Weights of a small image captioner: encoder widths [64, 96, 144], soap at rate 0.0034.
Rows from block 2 of the text decoder, named by matrix and row number. Rows with one number belong to one attention dimension. Each number is 500 + 50 x the weight over its row's rms, rounded and kept within 0 to 999. All counts start at 0. Numbers have three digits each. After the name is the row's rms in percent of the matrix's.
# q: attention query (decoder.blocks.2.attn.q.weight, 192x192), inputs 96-191
# k: attention key (decoder.blocks.2.attn.k.weight, 192x192), inputs 96-191
q.79 103:419505480497510470389505485530492466466563435480530474486422535537464478521456566511519429529456552509511486521505482528506505453472508486502452480497541530515464542544529440506362520548464507575517544529529598465483608563502374513578475537440594449473500420495522500443561642544594506446
k.79 096:494519590468425507555453516447488464538457524464524476438513456389588461484413480441495678538489436448427423494504462490557485547539543617406509499417490432413635482516465534476508519434564509462430407547540492442519451482514489583505508510478490549459503472559512476448397502510530541489
q.80 113:491572492451519478576552504489597466564493484494450519533439536543505535465446491509573510537440546529539468533479538491568565528484455488550377525547465568487490564509505507543535565575523496532594482502478548491496508538463494506570515507487543485447456512466526473537535499539587463479
k.80 103:447474480481459504458456417506474530486432610446489472444476416589527562446586467494479542497492487466453490524465620513505529501484520486478500507512592509565526454563620575558465453537487473551493467490462524462549492606488563471517462525502555511543508434454424461482521501478469510488
q.81 105:592560404504535487534531466592611510515472426513567517474522584473506552530479577424461529475386470546597431475490541522492577533520469486578546471527556565479560526516580578566467469566463505498512456526471458498502478561509455555457545512514458421480518541502491530523494423552512580597
k.81 116:477484492556504508530605478430529426556472515505627461551503446514535480499480516478521507504428483492504484526500516453479484454391479560479519554513445554615504546460544417569436543517415543591473535390502505487401615491548436419535535533565498526455543507542559611523585469476526523507
q.82 110:483516526559556458504523442483474480511535490477481480523548453486438492549502537459472429426514608442467435503528517478499435583577542392548450528471463446473583536460478435462554401412585648497525576536491480457493501472437578469496520467459504465484499631526436402496470530447505546510
k.82 115:470458409490596501526491537475487528449527511436442537449614533474532473520468609519533452584468390453462551520550543507462534526514545474427519533500541449545427513457482495547574520466546499482493602553489468493512421512587389476552487509414485521450478527508558498585524562584570462518
q.83 108:520511509576395533477547477614478439474522512522599458503483574452536472484578543402562541385495491524543453470600467412569510590571514559495445497471526502490459422413415560521596465543493506504408539456448599496547451485486461547468458459410675460444486507447507427541524535515551442540
k.83 106:513480532534515498399502500504559481438425457521451458519510535414568429514573481497512448457349583484525579433515520474598623507472466484429491425560470439474506559436539443526449526521554487484492564491475471457525443437568509541468524484455498452569505471495609511531478447526468464366
q.84 112:483453555525482454574397465472438641491553539494458413420498525486426492528569506461542504459521482494477457418468470485600412502482560443517486526496532591560488499531514421519552475456489505530438526452445401457528409563489522480511549411477504389501591525432493360437570483447368540449
k.84 119:495538503552573466493513591494444478476540500502522603526464478482479499490462497408505568558423528432487564543527548486426546567490525587373545498499503473479419546416522473470619515455542487451478499501433530422477466444574434510465474512577470598506397574540580545531555485528540476427
q.85 104:456474444471456468515525472638556391571465451512465527570485502559528501554596497508535525561494522477459508513530531461476548482480445502521487504551441472503416535491526451661510500472414480546501475549496563466513518505506445523515498452421439537421528459516469421507505590499490548519
k.85 094:589538480397525486536451479490439453520513574531544499431451575473511458571441495600591498517504535563462458585412416474515425496459476488530499494570441512454472483461572488501523442505509477465455499515494506480584503559393556608459543589477477482487582501468476453456509500441397507624
q.86 089:578471425541436498470606522577455607425526448492502464450520409489565486547459457452602487515477601512545512416484525533509388561445474498494429522547502539559528571500533535645478537502517517524554487546557575430503554490385550486409510492520475585511563449454555490392555511530485507538
k.86 085:469529526449441429501493458490520382549519552411578507453499508500443480507540492475510447459364494443480442437414433466608464481459524535472543394501527522502570542494550477454482580497437479490593510539557480408508519462565428511523516509555540499562512506514358604346560544439408531539
q.87 096:508528532461450553505585481516433463443515438463489523432509516581491548513514486504481527518498486451497523535541488459428469492469569526449577483448475563480455458505370469528580568531525449519537475461465578576463594577471553554520508454537391525468523539532504609516553560443452371588
k.87 086:532408469496519501477496491485479529599532560585436575543549465471517511500459449525397518500496501449509558531469499476533445526596360444511552481421454520594486554517593546586483491509492528509502507578455422454543543458511480500512525449543519413446477586453475494609531551598495539485
q.88 103:485472512495434403417488589485526508413469541475468440486576429557472451462519501498461515508481472485502468515522478518526454406490398532514550489500546548577504481426522497485497541501500495558567504481508507538424485528534491424477451465500457472499525420524406471436499594540417558404
k.88 106:415451586535481485497529551459435411424561559417465634570459414511442514459458472536495470462451493430459453493546585536534464584435520532491430466468499540452414456490485435527524452500608434374570504496454580425456486485490473391529531520573486566530415550514489538510535520469477436476
q.89 089:468503500544595553489488540527569593497479484501541383532565501533557479444507514501458488421465454500507575437502496423503480395505555466465468440479547456548551524419534447500644365546533520541507364568499525522451477474555535452450526531503554552572483473417452541448540426551459463474
k.89 082:401530448533511434530505450391486467580455467500576588587494503615444549577478489476503538535493470450448554492563443416406485519493580571434457519543514508482434379437458516506492545485551512481490537494438434585448513518367460475544495557511421443506520474519481494541464491524463507524
q.90 099:496536531579551612476530434520553511487450432518528496498428523531548476534433464402493470465492508469457582537558560506522367439452492381494449521498548526495450510532520399518397532518495495568419506564495572431460453513464420433482476502517572539519500552545546492447481434521542443439
k.90 092:550554371474495488456449535546569454573451590433525492558449526584529530524536417506434511540456449534593454511499463558540494445413397531593569454442438488522564526521518499523484606506463523498523544507576459517510430527605563475533526498513435425487578579519515464501519559483596533562
q.91 094:467489502522495526478553536465543509529519477434582581516452492565541525533482562486534511538480453503475476605535507516456430453504481527507526554491387472453390462554531448431481472517579506429459543479493441437493441567518531511572650502548595549560470667450548582528443500463477448484
k.91 095:487442484555508492490477430580440522587445569550494421527466505526541423569535510435535472520624556518571474553488530608556424450556514457543538464459497497503580528484542456536430565490555492509479509457509536502536469515531604498489450517503563522552603500460511524515451456558480621447
q.92 096:516427439550480470506425440503568425459514454439520521490545456572482605486468445536369469424503444526449464581494548546494408417487493610397533513468470594487523433547564464529404480474412562539502472479547468415455534464515469509545505522570529417427544529418563514505485528438485523527
k.92 085:546455409458464374508479508511501448527512551546442425435526437460498511451408475441537475464526478519551384588589476503494514517545494499460537486522504420484450562531487519523521575474596435471471435563497429445448468441437583451611550509584425499509459475587471537504488564482496508419
q.93 097:567480462417458459496582510519444500472568470496570527503473510526509529437439488523557549475536442499460484475431490532522458530525454537450524543465491401586533503434479494523531452466486507485618494582491528547505505563553489498493463464516366469380529502573526508618583472493562445554
k.93 090:451416439424511524467455470427538527575471537435384529455496465489494444465486555544583476459551540524489428512521451517518516545425539462469539498563526509477465533486480510447501440499581392501450442534513575483506468471457461493553422535475527479573482507505482550528514539561554593518